From a checkpoint of a small class-conditioned spectrogram diffusion model.
Training: 13600 steps, batches of 128.
Rows from block 3, named by matrix and row number. Rows with one number belong to one neuron. Each number is 128 + 32 x the weight over the matrix's rms, rounded and kept within 0 to 255. All counts start at 0. Numbers have three digits each.
# fc1: MLP up (model.blocks.3.mlp.fc1.weight, 640x160), inputs 0-159
# fc2: MLP down (model.blocks.3.mlp.fc2.weight, 160x640, transposed), outputs 0-159
fc1.449:137129088154149152052151135072096187155134139173170150139085157140104147167152160150141125130150157102141167132108112149099147171132114120094148100102107156148107138138133128128117129125115089127099137088105097144123116122121132136087111090075098110155131098149056117178123129111166177182145145125119102148137136166136122132108130163114127141099102126155184115122078139115127122142176152134143163135130167165068075143157170092148148122113103141131116080187116182139098153131151163
fc2.449:099088090121129072145189117085130127119100162132092078143054142124135171131130136128140178128113144113123126093128147101195170124175062098096132127109091094078151139117168136134137112103084148104127169127143100146129119138166142103049122117222184103159135196124072090151181173123130087133104168149095145122113083135130123132125123120126133136150170152125095140125069127106078138115233195147056145068136126128088176127127112168129149117138151186135122149136145115090133125109141132
fc1.450:165156169098143091050097115134138153174117130154167153131147117106139112108142155180146138127135147063153136134111183149150172197177151080083133121113131104114087088117122144128072140111088107129161121092056135098080052103114081186127059090151046133202109202123133176082121147093079115131105097091152115131132255145115091122123121212119137115108149089130133137114123195096168162117118064173097125134065138159109096108138157091049109156133099160138106135094092114101093175143105129
fc2.450:142138174113137151180137142132157141124137111137123101110125121117228161125132133120161146138168126111127118129126141148143100078130117123137133162119135138130140108137118123105122145091128115121103127148097169099159112131104103167130151115153193251149095031117134134098085140118107116173123096140102165151103037116144140103136153134141108139118079112127143129113152083201214121118142214096114136088075098088117150106139139101106146091165162134116139107136105141134140111089163149
fc1.451:121180119152109078099155131114131126135162126094221146110102177090145101163144149104126158158142177153134097151123138143101184195113122122117100112163119188129110140098099132149146163121096065120200138119107120110138168174144115160134153136160045028101140123145100155140125133153095110146141019107124172153162100164170108157144127147173136152107213139154155138122119165131113131113120130140100135065127112161127116128051116150206133131125082226103120146160112137162133118112122151
fc2.451:069117084079147118117116113130098094116116133163041109125126157055089108101161129070079145137172153139194069092178108126177180112127081170120099149190086154123045187092092210097100183068167144140129126148125075137129118101098112141127129090096144132119069145099131133120132176124132124134148130167069069143183182124179130138109090094121113161145105124147097093123109107168145126055128209011144131165125103111132106160125141115167133064122146119141049118155128082101161136084179151
fc1.452:104123096118158148100104157168110179218152174155170149146115161117151169174165134097156179120189135084175133102109120143122083129140141110054117126129097124130096143101121153113132145137100083094136137084057139193120074102095093131057103120037136061150131181137174128113129165067158174143141180122134084160067198155172155146180146144152141110176163125152134126120116184145175121160085159131104170122110131195139092157147203080131168132101107134136133132167115204093088085155122129
fc2.452:168112106107117239157040106139143130121132123096149127137089134070132113094099166141155148158147130178128131101133164152098119108114107136158155131120127133109160115094162084121193093095118116168103123133073107121173166157133110140095164144216151121127120077129137139118142154109122140174143063118054129143142039120138098123143151107172097084112091119115152110096103068147142097158075109105174098141097098148159195130141076136133163126123147142094132125101078119135139092120114104
fc1.453:127151110132149111122127177100127119103131176144148088150181133119127119128142095118135150133113151138093126163185141184117147128095132169113138157145094163069135136123178117142117135112122122132143144107079138103120098157132096130114136124144118138177120097165113132106136100151110085150146146193140111127163109125128101106143103151138081142204115094186135135100137144121127159113178099158127143152117134148132097121105131133135167179092135154172107134074123075153085146152076128
fc2.453:155150135098113100096126118114141115119134150142079158117094134166123141142133177117134163119103095136123141115123145086116156142149117133180129120142066190177146120131173135105132213138130122122107117154167126117090110097175132135197112145128104150170115135134157078119167117114113138069151110207090084162124124127146124179121105119151208140017165122072121161176186108118158130108205148111099114120107128067133154156130099114098101137096135151100149122165120126141117132097173128
fc1.454:042117080122087116149168171129067235212096171175142136147088171110099195160131188187145111151186163099160059160115112171123142213194144122129085082099138138107114084083112170075112115106096055106137183089095125194117166136135105069067084094162157118206122112179029106203093137162077115181156213148164156182109131169166132137185135171178129145217158133206147124114066161141139145125122193195175116137091091169052156098146224160082094121184077200095167115147082096143081155112116176
fc2.454:025051109186157174146109087163204170065125156157168093147079205152164095162081111104125154093183122101130145143131177055137139218130144141202160058107141099118124043164056081100123085161129074051191129115146126143074141127160127130162125110197183107213139156094255150033116116128141169000137176113216162135133096222146239103150136123110123130065159119090143169132135170165145183068102219132089111048180170127169130207143226135105122093062082156080128060089136206091150087125146108
fc1.455:118094150141119118064144168159095200110143137182228154186189126155124173140195154052189166180192189139159116175168233175068162216172162100145109107113162055070104085081224137122125129083140108157129129095197133119132114107149119186165104132154094059054125126170081115064128130152188154143171096137141164183188017161150124135129177112169198170151152132152200178063055126098108154104035122192219132120120133118151138112073179176176117156126083255092167170144095011084130088102116103
fc2.455:191153191054077123080082077146145145073192069088118084142147067104112118125129117098121138128152137146152092135112255126176142127123143156162108081126154126081075118119157185117146125171141120123140155162126076120089110083157087096162140116210181090113077156121092112073101093140166115098184162136120133165138197110070151127143110150124088152095191155104168104094134106088112088099052103130089056109154149142097097171144112075104167133135045124111148183124133108172211189195168162
fc1.456:214226055133131078098104151107111155141105166107171181139105170146132162169113152182159144155162122140152096154129150149052134219121107159108119104125022211165132124088152112111119108102093092077149157081089146196116168116069186038159145120118110077057174095143202100163158115148203066191174126142060096155138163186189135182121184135159154141103255096157161177073126160048128107106101105138126096121001200148094103084157067119162151175139093092084108104125095156092101097094104113
fc2.456:149080112212168136166112178184047108097123098172148019131150112148111113146077125129153140124167122108156009141196093133101141144077128116155171217187206063122069161071124111097155147151121164155099131126102118095118111175154163075148128140083144140150116109171074094149141152085106092143112145144145118126096146157131135125139141160170079170134156068163124149124113158083141091153125105063134092248099089085101163139128125082102053148131153029103157081130127152131082048041168149
fc1.457:139121127148148136129172137106081104156135124141117092133129136117153129138107099126176122102141137112125111141122156132129122116142147116116146050108116149120157164088158107109137147132107134135138127100118125116077142157153130168111122130123150127180100130147106113117122136120106154131110126138108087149153099131122093118121151105146167117136132183181107141114150100105145170122140131131165098153167143087107132116120140118141149161140122125106146099120122124108104140114088119
fc2.457:172149158110133151137150156105077147101129151105127180117173137147176106137102205118168130105077136132121115107148143123126103143050156155147150102151143120098123122155152154082153079133087221134136104149078110112070149101126103195152108146177098139180105108120103130078177149122118143071146143129115086173069167130130112106106104123141101092099137086102176141155168184109156140108094084150123119080214181179110091159147110130114175161127096131117130160136155141105142143093147121
fc1.458:119114172151141100116157149167109112090182153210114042172125153192172101176140160148099092132137185195159105233191195099080156142091074102064134041153108136087114071000154110123000062144162028130129168098120092100123104111137216075137151112128092131143147116143145103135130116214160119145146152045078076173237122132050086154117255065127200194072153151073209134114086064171084116109056182112151113121066147169152129184152150081152155187186024164068129093166139094129164118041015121
fc2.458:123094134135145097108122145148168142153138124152175131126112136151148145112111087117077110114160077153141080169083191132138119103085112116137117083123125095134133209175082170134077124119114069077169080122146119033139178119140124096095093118007111084159095163109148204039165133102060156104188068118211154164124163163107109142119158077124097141107165132119088133063142145088049086127099215128123157048104056100109116163115109167100158118178092156117114174121159071118155103204158102
fc1.459:126156062165121126124116108188128137141107104133118129146075207164165183166191131159146181149154174178163132132145018146109189123178095218049065106111066188188082119128079186094202235053139131118096166116124137099058255127186125063096122085137130089145157132179155139119117081056058125148113100163202191107114200162076147137145116185133140126209115128134134147103230122125177133134126198088125114203084088158133117091109132101031121129128125083112149097120115144095076099124178137
fc2.459:127050175036142153189128127161156187144185072109178135130146143171127200052125148087094169171123046067132172116145247155156108112157173159100093187089160192108102096165142090124133161108112165114160127129105128147099142105119077074136129127146143109158112121111100100159153116162173164119113149130101095114092094126113113149157112150126103044103075118157184159155063176180183160086094070178091116041088096138095105031129102060102152164134144104178149093129111202146126150099182182
fc1.460:126112174132124128098112127116124098115138147112173155140151148146109179132122144148143143148152141129170154108122095159132096131155123143137101139109138140161092124142124159121180225111108109109099143126095093129129124100146066093136132118141105111158128110147125173107146141120102123110145135162143166168144168166173136123195132206170140126123097158167136151103175078130150146169167127131125144200084111106166143113073148186157151133075161095116147127102104135133134136161177080
fc2.460:117135183157095182115140116122146113081153095103131104123106086164093157153141157200178114130145103134103131085110133107075102178163133111157130067113094139123141124116101154125111138104122083162116119143114108137132122135141098108201111148123161091134074120095125148120153098152152155139135093100100160122101116093094088129060169129087135162140149153145097103109163157177113105095165218068108128139052137136129123165078118106114130134151141084113140103132126151128097118174116158
fc1.461:215143196180172124144168162099139162093158131116124143169133144136146141130110150103132150131149127135138120159111135152073100141113154084049094077116125106088113125109130123098076132092168100100137140115113101108115153160136119133113113101118109119154118097155119080156117088064147118148120100125125124168225140139120127137131169140117155143134156157115164130090113094142111163121119124136149164111102114107130105091097154078123138127133090145135115113105116119088089111108131110
fc2.461:067150198155113192059097113074092159061092107171135146125084136111122143137114102071113150130130124163147017105101105128035176149097127157103140133163053187124105116166110110062184137140116121123092090144082107153108155130118051115101134118103115140121136145111151141126131171158129105092122190146081116145160117129096116109143133162088163123160098134155131112067100127170100150128100158175157084172121106127090113088166110144124192129141115094128103163150139139128174179136140164
fc1.462:121146166145204123148177111140092150126104143137082105146148114122131153129126126098102121128131145150147158135153113151148154129090140107108110111108118104117119092106161134100116126106140113125122151131144162119131135072122148140154128116110149109200125114143138112131131128172159144103099135111114130135137110140133106156139140125156148118119129110092160159096118144109116128108107124124127124120164141127076096135127197099158173121151126154147147126087117148127119118113119134
fc2.462:149136222145110119142145109132093109127145090122150149144130114144149115084108113077150137144096132138156130120160114143106155163129153084131122147146108178123125143123115109139111180128121132149130163119141180128125158160143125138129176100153086127175106151109177107093151131157160162145125106126093110106156120144163100158108160102114116105096120156173118178187162091101157145074118172170113114108159145160114168156107052105101135182111174176081176107124131110095105148152126104
fc1.463:127131120142161117146051147113112194108126094199155115127114104136133114144134154122158132149101141080166110136101141189118144147109143134149041059098111154099128136098119068136136139119174131142143130103126106154091130136213144110120124135132117160147123130144118135165165123147135104128162136116133227102128127119089189115119132108149097184059131060089219135100136136123131155149115155141125082125141116157127110118111111124138203057103151128159131153144122130118131143150088120
fc2.463:169130129144159123158032126099125094168125103194075169136159142155108110093130083151157122106026110060214113127169120067164160079162158171123109050130097142179162157128149210124186100147149201110140051136157157126117170102088131059136192159139121126159169155162138104146120153136133120152166117070161206071157143104114183116127153110096205158250146219157091127186145116162123123120147063082166115133152133113134105116126136100126102152156211115070100141133081133149129169107136065
fc1.464:114157131134197141126134147138125121137116152136147139141129134137088151130132163107123097129138135141143090135154122144124130101123149138078136127108119120143156133137183169114117162116082126116121145104131155162133123179130116134150118144120074106168132117124106150134112133133161164125138103144124112116137115133122127137139115127122124131146130127170111137092145163084114124102124159106114094133184166142125119140134124137149133094160137111128168137124107113160145142130090145
fc2.464:096155116104072171133104102146097152121104138129087117123117126119125136106137140126115152131113149136091082152108148132099144108136122106143111082131116139138129148170143120126120132136118114116122134147163121091113099090141154145143134093129203077155141121155123123114138119102158142096160152123141119136080123143162137122111139092124124104115106125137133124146176096042139139139126078142165136098209183157107125140149160117106123126075110103139148093133114129077081142155132124
fc1.465:131142118139078139160106151119136180153139129191113126163109097124137140085119136129148145148207121103081125071098135187129133121111155227091088136147116145135144191156179084151205135158174112110093137108128085141115089142141209126070141083143126137129125084136127166076133128148123120159110121168096077112116121193076204162132107174095113176150141227112157164096133135133088141127107160112124160106141120209118144139106076107146097139125088125064072104137129114130082130052189116
fc2.465:130151109106101154122065114129150091097115128126150117126180176136127117165150140153158186173196123129069194053158136003131171152213138216086126151062151106128182158096117122143216105108153136099117077122142190112091123114173112073112093047117122136150156133140148059159153146095124122107134139105109053115127096176035148078191055169184099216096144013117119162170147134148151135139131065237131100107141123211114136075121139197114111141158132127180154135107136030147089102223135116
fc1.466:106149119133079126102209165122105107121096113139113096110098172161122145114128186153155125105177171116122153181139146105129131126159147146117086120115161138064100089108117177080126092133118121157187147083156049159168129125134102182125026076129123141133123158131119172064163080180132090179158066135098119161097173114073117106129137157141124158101138048135114083112097176142125142128058142131142119127129146139084119152100139194154143099120184123112075091119142085168083160131098073
fc2.466:137134141156112113115146133169093131125144120142124157106158136132131161129122092161130141111146124121106108148138126145089126097085161147186107133129146144130110113118072166112107092114120153125111108153117137070154132171105135229148122095164131083097098084132124200083137091151151144145131163086128123144163114148088116136130136156138135113115109180105132111144074033147139082152056109118210105167107128120103116118105117111123142121120162145127141134152121163134125140134155149
fc1.467:134105100117165131154179136101108164215121147159162154148148142146114112173142152121156172134140167107124086140172166129122116130111115077089144110142121144122110139141118151135137138077130070071179147119144129096057131092159098064139116107149125216134106158140112140095103125127142156105103092111146147157128120163132104135169130202127150139151094102106136153121086149132138167146120076137154113206088102157142141147141141077142196113147120135102187130119114137097135229114090111
fc2.467:157104121096126159075088121114087125119172096125108105136143117126115143099080135145125164111115097158121111160111151157129151113095190176115122193120104167127106124142111135096122094174118115113115112156120180147104127170108092124092141156115092165108105095105098127135132159117155119111157171127104146151137169107136100124156140159163155117119149129150127139143103100134126101152179122142158122087106087141110111126122130121114167104167102091151109136125083111100119190127154151
fc1.468:090133125145106145075089085156111097119153137127191170139147185184131127214154104095084241124156153125138151119143110109140128187163119180103114116126093059197139117097103128111210122087079097109133141082111120072208114154083136138021073094158136151152126089179035161126090151162189096121142104082076144206087125154159097209182135122184146135152108157187158096105110140107109143106169134109155147152142100098216078120105095147161143113128106122101226130143142147111091034146157155
fc2.468:167140162187129075122054075096119155083151110119115117125110133096122172029160176129028159118112099138157091152127101178115185181148117141142135140092117116140102098148122127136133103099146109152098135135084170159166145201149127170182127130130082073094106113146093131118091155135172124074157176009129147191099127195142153072133146123099083094176173111157149187128057150157158097124205123146115166080108113158174147057110186146150083076164093140079084156165158165148133099118097208
fc1.469:105143144110121164120149160134105141130164136142176202154137116139165157123121133097155140163191128161132137142153122115145138135116143149127084148117096133145141085087131170108149154123125137135127125093159133150173145122150169124118106117159086168117132147130128150088135119141148100147115110170082102125125095152169120125085196139109132141125111138149110152111124163063102143115099091147110097107118153112117082126126127136134122098129115103127120131116132106134143114141109112
fc2.469:199185179139114148134144108115112133117148141140081123107142114116173151147169139162127116124172154130121120117096124119059141175108138126138127120090124118056125145162117107127105121135067100138142112121138131132151101126141136134151128157134181146108114130139114129119132143173118169101125131150106102112142135135122088132075167142135132134121160141125136112177192123099156137081139174215133111085119130133099148113154106129114134108092133127112116127131136139149087086161168147
fc1.470:135164101118134125129120129089144101128141150117173170143135152151117139130107138161134164141125133118139125125101080157142095097117073121117091142090096094168091103145127111066147118113033109094090131109098135140087180130136106119112124095131187116205126119157093119121085120099149061120135120148104161134143144129152130150114122144158130139149145129154119141121131062188163119126114163130104118128148122098137138117055087143110158099083139085150098085085096138103094156112134107
fc2.470:093171075126117111078097061090118151124102143121083163131154139094125154121139097203102146142136148157160212088149016156080166161058129160157096128101104101124128165092083128080130154166157117114070101135111164118141123120107174219130082121100105117111140069117125254094102090181187070173102140077146126196102153133111156135118112159138155102137160134137115116126133137091118124175068096181141175164110153124157056137094096118112161125078123129074088173163114165085131111188115097
fc1.471:154081095179182171140191180133093146145127131103228080118105129140093154140110100134134190143133113084163131129128148136122159123131113105134109094148147125113132130148149166130146129130142090119120197112180145097137086134095147161130143092139143100113140126147076163129119189208085131133144088119116160121146080135172096134124147197173135127100135124139099193059161114135126138113102129178144148111110040141122139179107103138174161177146167204120116177121145096174190101135115102
fc2.471:176107105125127153165145133124095166111095105119090163152137163124082166141167114128146134143122079083122156158133162115157089131094145118130131110108043140140137122132122106119103122132086117119119176129118150162157172152141112103145155127115150145131133136097127123133115102140082151130137159123120143155129112156148100075111165082139157124088086130129124132252153113229090148143109110137139130085077073160075172159114164122149146142078100154131122121149046082104093112141115098
fc1.472:094144136150151095092099093131093087124104135124137111106117126140117118125119125150110148133137137113144123131137106141130131154128177134136135144162143133132167166138166186138141143144089110149168199110105178141160163134095131101208166142206135128070124140118138134136142147231116093111146144093131114118131124143150107137146145098168108126100132149147137123024113103105159145141137130150112158029105116157149146181090137177172206224140176154147180153097122180135114174114154175
fc2.472:082121116139077173132135104135111118133138120122140154116163132080105122133147090095100100110092107087099124127172093151000184215107124102136098095157180167134054174138126144073161169162248103194092106130172151160102146093138155157180126077056067088040137090111101156178063050143179077159091130073117082125147175109183090149121102085155148108133156156131133104186171140135140126158114103106168139137174149102169032185095004084100142161136121130097172144161235133051082152158134072
fc1.473:085153165155147122111114169160121202115146127167166127172148115159145167131167149082123156179165140149182146146198047161127112137174155165144117098104152090107121127121210150136098151083098146137150136110166158143124094107114167181139103127110097162095112117157115101107100147157172129101169019115145130142115093125103105132144172122165152136224074130192155163105103078083139171179108170161145117166111119107113127138079147175182155151136117182137156159116118063083109054136125130
fc2.473:134163124139068091137129145161083132123130154090132110169143090126127126122183156146142124123142157136114129094136078150107126160142082127146085073107151134099158128128142134123120146148146101134099126139124093159117087142159136147145191087111152156101106085119136095033140126133115112101158195150111177124087164137120152148096135139064110170127191127116136127116113143065184122105117094095144069090125164115109136187076096092098177127102114175120136144137148129099113152157179129
fc1.474:122137136136129104092212115103134093175137168106153097134145163102134162133131129136102091147162144144123106142154138087119150136154125132141156141089120151082111098133132171168115116152138125118070132106160119146087110156091141126158125151115125119129130113126125099113156078095118106131159121128101138147144137152166181120101129150116141109217141212168073158118132129147113131114090156139100158127135108143135115071116146103101138197120062117146087111119113058086154128100158211
fc2.474:199135127120133081093204117112142171097126192081133188128172118141124085078145143150080043139128102142136103171128137182134123141166144107104128169148181106150090156122126091169144067072131159171112089156150146128065103124182121102109113144133105122125102120164131083141170051101134139125173141142124150149128184198209148159117105126119101117042166061090177136149145104207130106129079090139153144134150134150140135147115039077097142130195093107088112118102171079063121160129124255
fc1.475:121156157084127146090150159104116104122096130169036190138156120138065133155181153056143116153154164156168106140120088105098207168155159138079112114117188145128119127096189176128120164129116122123142151115096108177143154205133119103139136128134199089066116127092090173116101177155160158166113139115090147136111147126108129151148156118128104148128122186139138144082171117114060120043088130169146100133161112138236074150069060130137134125176137122112172130130108139137122132146117169
fc2.475:137129137172105123140141099174108105142133139139145118143163144075112128128180103050128117120106121107112113128146152126081135172150109115154096122152106102141100123116082164082106104114130104137130133155162117176120124087102153077143109124107023081096066109087172225057082098140196100116161195121089123138117076124157066136112127113130148124131109141123129107099135107157149099080093163137128135151175149130255156184131159131104127146116126150146146105144111097112077137177140135
fc1.476:133074127098132080097171178105078129114132168170099114128191163127156143143112153118218130185157134148151125150149184155072132158140194051134133099117137161134184098098211120158097115171141142144077168082136126115186086193107164165119079149147088076085120105137126129117117100161205167205173157115084125184099122139177190191129148104173181195109179171128099165066027156071100188133133132158153143100170148166147146105151098163230156121131098161062147141089083065147100107121133103
fc2.476:122101109117156089137130084128119108127162074124150134123168087128127047143069063131106150100177145151136105140161162144114124201125095149150104135108171075115020152113178112094173111213187142118089125154112131115074075068087186177133135124142176114077140094128105136107118111125192094147135108092041139148073173180103156166167099177207092109091146125153145131077092110067156144136108124109082125127166135109132079149119078087063129173068080124091148225118136131120135141153135117
fc1.477:060132114081159047104101209189187200149153113093185147184107139178164201118144169100212101194108140218134098183197166147110071174163117088172090115021143183162083074149171166090041056083128118122099150088112127186081158087191167054255087100095083144218166080168200134172103048142080103159110127181215201122191145162074097103131153191124180190130183119112130186120129186135096140115102146199069131133096108103099160025091064152099095078204085152084111090065085000113145255052049015
fc2.477:104142108171099149046114143144059139109171135141113076136122159174128167134103129158146134103132104108104197137122132127054080144103128132125145157157185151130106126120128108109156149109075146084104106134115092115156176156095135076141141120178088019086136001129104127108165109168140147096107154141145121131122106170096107130096087195106154129132071116143101147178057103157086052255105120094228116118086124106237086069155098130141157122136111207126101133143134153122133152117121151
fc1.478:132132121131085060065119119140093142190158144058178079122132131152116148176065116121191195138132148153139172150119157255116145163124136123099188168123119150143104152099100166126157152117088155136101107102155104143092150157175008152097099084174113117121163103148166096142139082145116132134106171130142205109081149139180151178193173109106080106133117142101155165129142140145135122154117134165135117141134078057105103114103100201126099109124100185141096103089119151114121103099041129
fc2.478:142111129174163144143126154127156103195120116202139138097096114135106135169073126134091094130140100123104129112144133214130105095136109114118125106103127120103156117113089131166152113057093087069130144089103089112165166189135083124091130192095108172130168167135180097176128168128107120145117107165174110116101073116096068152075152106140133148091109144127097100161138172181103143137144123130126124118110123059125161116169214122175102087130139177095117090102094068147102113118065115
fc1.479:115166192143116099129129128120155128122134123139104027131111123115113125122126107141146140124139123148139142158150115115144143148135148133103123123124121148078145150109150128106118126092131132143147134099122133133166133175160134146130128123138085193077119113113093095154152110122113128137127137109103091117144124139131132133077127110120116132127108108123089134111143172147086132074110156113120118072158146123138085129133172117111118148146111129115122137135116137095087114111092107
fc2.479:092147157114109108148142138087184134105088109125128218105115147114122129109122103106143138112153150120121144116143105142149144137124107105131112112107080077131106134136138131131132070160098124136114161128149148128075143063159161158122090123114161169086098101076075130129073095116101114101106138144123122122133101136153136174070109171160139124128180125112199132056145112207119124140160110158111127141187150126127108128136032139113120149093137097119143128107068138118110112111151125
fc1.480:121131138139166125110115122129151172158110109145123143159110134155144134131149117118121166118117132086144058145135099132118124107122135202095130153151117112131084116100141117134163113125132109115112120099122090105170111118036113161113122107120165085156101146128116129165168099140148082140143132123114125142155143145102123149096152124135132145078139156116139178103155142143133147146137161089130150127130106171090134140122149108175149093150125120130146125107128208097104119101195137
fc2.480:167137129166163060114156128113166092138126133178137070106070106124162135151124102133128128100095127114159060164092084126131116110176077183106122145121134085124139153131125152174138115109136167109111102109118111178121150117151172150155145106128088063143119142138136125164152127141159130121121141172146147141118091127111117151036100128119129148149123159154154182189156115186109097135164080197138129118125109136053139140114097192153118172121179095177183124107150062124139131179113116
fc1.481:146130077095161133133140155167088128178166158165123136151121151178076165105147169103118143101168163114131122144124150119110132129111120101119135143114071165104120103085143124135133132151087127140167133097126167116113124164118094121138120103164153100157128110143109116132164120142120123118143147131078156109153112176104167101170137111137159140133088140126131132103186137140100135110104138126140144128152111156092151145063129140154159111115122129111147127134121133149130177123118125
fc2.481:122144084154121100116092146166144105124098158183111128125143131130094107167152129136116140145092135170155141134124133153149115153130135135101158147136125110125120155177171191171110117104094100077099143179108110105135142114112127159139153137092120104136176142092149147056095118151105114108139080136157166110085131138128132109139092097141108118156184138149126140192188104140073168189014102089116118117167151148132178168086177138151183127082097113176107118180120043126097149133138139
fc1.482:110153120142116151171156072098093189160105204147109137091184115115141112123138210119159152061122159105167127104140133238127144128178144137100125146098121132151057146092134099153039184146092140117105136080133063114180133167111130126100098134129122138138130116154164153151181178119143061184105139167111123100158098163139084152116125122129206130112120241156175112105114130113145135168156129132110071092113117141115118119121140091126108091158195134086111114121113161127139096095217102
fc2.482:173184108128153168113148088118119117102126194120121109247062168153125113160109075101136165156108119150123146140097101099178175115143144142139159080125094131087129107167136134164139075116164195082144104107096185136173100057144117069115130163188113140176136180124132133134116118176160160116149119137135127059147124093100162090171054117117103142106174059113152090189068146160078119125196077159194113153145135124113158175141113178151101079110155143127158082135118174145114145154082084
fc1.483:091186140110172122108092116086168171152093146152150112153126135155129139142107134117138138136117145120157087138158120120116100133165099168125109114089138114135119138133142151101101114108108117115111147106095142120141136141135164101112135097132112109088121122132099137150124124138139098128137168142144109136099155113149147131174098099145163141129121106148174141147169171145134118153149123137110150137099113085141140103133175096131136138124122115133117087141101132099094124120084139
fc2.483:180234143136094088131119129152137121128069145127118177129113130127152156099189102128122125136108123106146094118103105133110082107075100170102102122092108105156131090087184134196153138145118141113163158078128089090166119132135162088152111147132152077082147177147080148098166133141132102112153115103118136114162106119140140133155100162105103133114170134108121121191147109152054122167181143117126129152104166124114116109146079163124121125118191108153171128103122128163152146095143121
fc1.484:166111178102119076099134129108099116159128136121159129155133145155189140167165127087151139137176150100171106140118106162148152152159127114097085110151148134121101121104127184105106158109100095079130163094170111118092114158093102049123137116171060082199128123144121119122148151118088159125125149097144112166166110144104171143160153149139169150146046154157138155094165084165110147152138118131183140122141102155189101149078155088144226091107112140115127151073123146140166138122120089
fc2.484:072083108135136139136135189068064106123146139116145072125149140138136117125137140145126132124078081157119093140118076165130168142161184158095139197135132155116156137122092162127136113116186126170107102137123116141137073138098108118154157143061113113147129062073117091163176110183152190128091152136098136129095200129121143122118139128142121116160180157114132163081080146043186190125125079094140133228180154169078127105053100101134128141192158128117125137116113106123120198135105139
fc1.485:129096112139127121117126144133112115144128123139093124131130123143164148141156124176133155141141120125137033140131095118122102125126160154116155162163145195144150136131163154142135145122127139148123136111134134134173117169119115106151143164122127155034131106122148159129119128159155166139169112117111112127114136149120148155141156110137129114152113132144158140070135135145076123093104109095192128075080145171087124164084191135142145185155145135118176162078125134115137106128143142
fc2.485:113074077096129110170125134170144167130125169108216167135129087092166124135119099185132125164125113130140040139137119167163105172168115121136111120140117103154099151119100149116159152162145086153098099143154132127127097083126172084127123086141143120081114138104115194145094090156169096158088156133096146156136123117097084138127154151145134147133174125142139122018125130055134139129089146175111102166104144130099090182113075113096135181098100113139178122087149103138096112151172118
fc1.486:138121128113094119135160161083136134098150194086166091192128135158123150198163236117132180202139119071097128080090134161114174139205085042128163117133076082008150064056141051201167174077161157123144152076149133177245115143170178131159081130129121130133125107143111164128136147138110129112067131199145112214124092188197136061155140143127178167169124106116050118106154140122125127128149129176122112141136122108113099142074113095151167170113075111079124089161085101142148106054116105
fc2.486:140137112062146095144071108087152105148131174082091168120135127154106098127104081130089190099117099074079140081161145123162157146101134092128182150115116159159195160137144196122161037157097224106142119129147162145201086094154092073106157181129097103150179119158163072133100146151132157142094153156131086127191135167152136187141143126159162142072156180156170105227159136194167157136184106116132088103132122143134135090101134106140091031179137075125113074153095147156161124149102160
fc1.487:143129173162160132123081144170111196225153175164139100147093161196143137155138154132143165166162137160115136160111135103095107101122071130094130110137131096144086160118094158141126088114133114085112135095122105112107153176141105125097110118132133070076154101165124096159095117153159112172145123116136115131114151158105114154190169132094121141129181141113092155117149096125130127129141131122140145112129126153082121143087106130099138112120109160083093112138134150086130098119094111
fc2.487:146090153088114137115090102118128167067131136202130153154100093137123125139145089080116152161162132145108093176141145098142084097090154148112174101085118121173122152112134113104099109106062176097140116124114085131073136119123089111108080142124179124084161146130134110101150182126154129141161118104096113114091088096117143104148130135104139154107124138168154129152132191181109163144113145102162115134127114091112137082132113144139133141190109082174157115121125118146153160129144162
fc1.488:136131076137113103106089118163179091148168151079141144117087178159149162147102137154166160150141121154126176173147094105110164122100141104072130082137107191162159136118089130142159163120107074169124150098102111139160154205087109184129088122162091146126090088126105116169163078164134097095137130156110216133165204170157150163149170133147161153113147159143143134076160136061063196150125172127097130229157098187073132111025145097144159119151149143134092168070113099146039110080094096
fc2.488:096093178123059162106136132145107084110174109184135181118082145119159120149127115101170116183156197123150086130129152130105070148094088094090128083144138078165103168141112175126069183106112194217108156118148099108128218094162155202113155109119111076113075170078167203139141142090135141178201132120156045117145051105138127159104142129089117181120125137151076103121093102090090119073127106171192141083178131151076109170134132151170085116071092069165114112123046102100110107115121090
fc1.489:132037175094140128117140149092136141154153216127117166161109164127138161135113139107166094153120131106151129132119140173134092113130151113173116158124126154131130070107139090129094119139130127081111151105129108134141121161148097067099096079122125162124117112133141134164097131130084064174138201152143168135116242134179171169119171151175114134147162126145110201106110106107113176132179125140105124192121127157149168109123118179145126091110100022085148125112097088160114097150137118
fc2.489:094073166107117119108094111128108145103072158105175092126160108047177150161114148193125147133098111152177147084158075153171139188154112136171135115098163125105117064135125127100132154093157131091132127139096125133127116182142094136124126140153087102144100194128144105068119128060096109106124108109049120126149053147138161095179139131179125139119067173155156091109152150102134137051092155058127103164150129128179116153161101140134143116165138040119110110114120094115161110127105110
fc1.490:145139107176114145128131124123048116087128154118118146155130126116165141132098148174136093137150106123140080162108140102118159154118115096113131126136102109109121131113132117135094086072123123135118132128152062144102132185120105125136129114117142116158121101113104136137152116117175117164123169113104116121130122126103136150136110115121155145144181114105153133118165165109088133115087172115160113084159125069120108126140077119126123173147092165123096135118121111117104117111146143
fc2.490:155106107177125143116096144095068188118158116086145106112133099165156125144115116164122102163144121161099086122147160156112143132081160141139114152109104150113143144133116136108163073127090103137097165108138111140130136061124057137135114125157153120117109151120073133141143110148204104146136160110097111116178097145125179113138108128118092122127097134112137073131141104135103105125058081171105156105203122191095090119132145087145132180130149167162112104108152187150136175116121134
fc1.491:136159148104112092098114126160122141121120118152161106158141112109124158136173121123127186145134136165143120128131096163125116171177127121125104125097125196152098131106147137126154141119123114124081139132119174117137123156171116091133084105088087154170136125126148107155126125185176143125144099093153130124136107151160121154146122127131170128148132151126122169141105172123106130147092137125147117172097110148137129104132131168127080132119090113109145106113098113115101121098086122
fc2.491:083130172126156097213166134136130126138136130134079188118068136121137165154121161107143117139128147149135083122108102119105068082227062095136119105136110094151162146111123109134097177140145106141168181143135137124139134110129091086117092118176156143168090138135100126172084135105140123158108179148135144133160164080157125113163167138127109137143140101152148157135100091125119103100132141111089107109069116133093163113114126135104118131124139134143119134130142145120129128104136147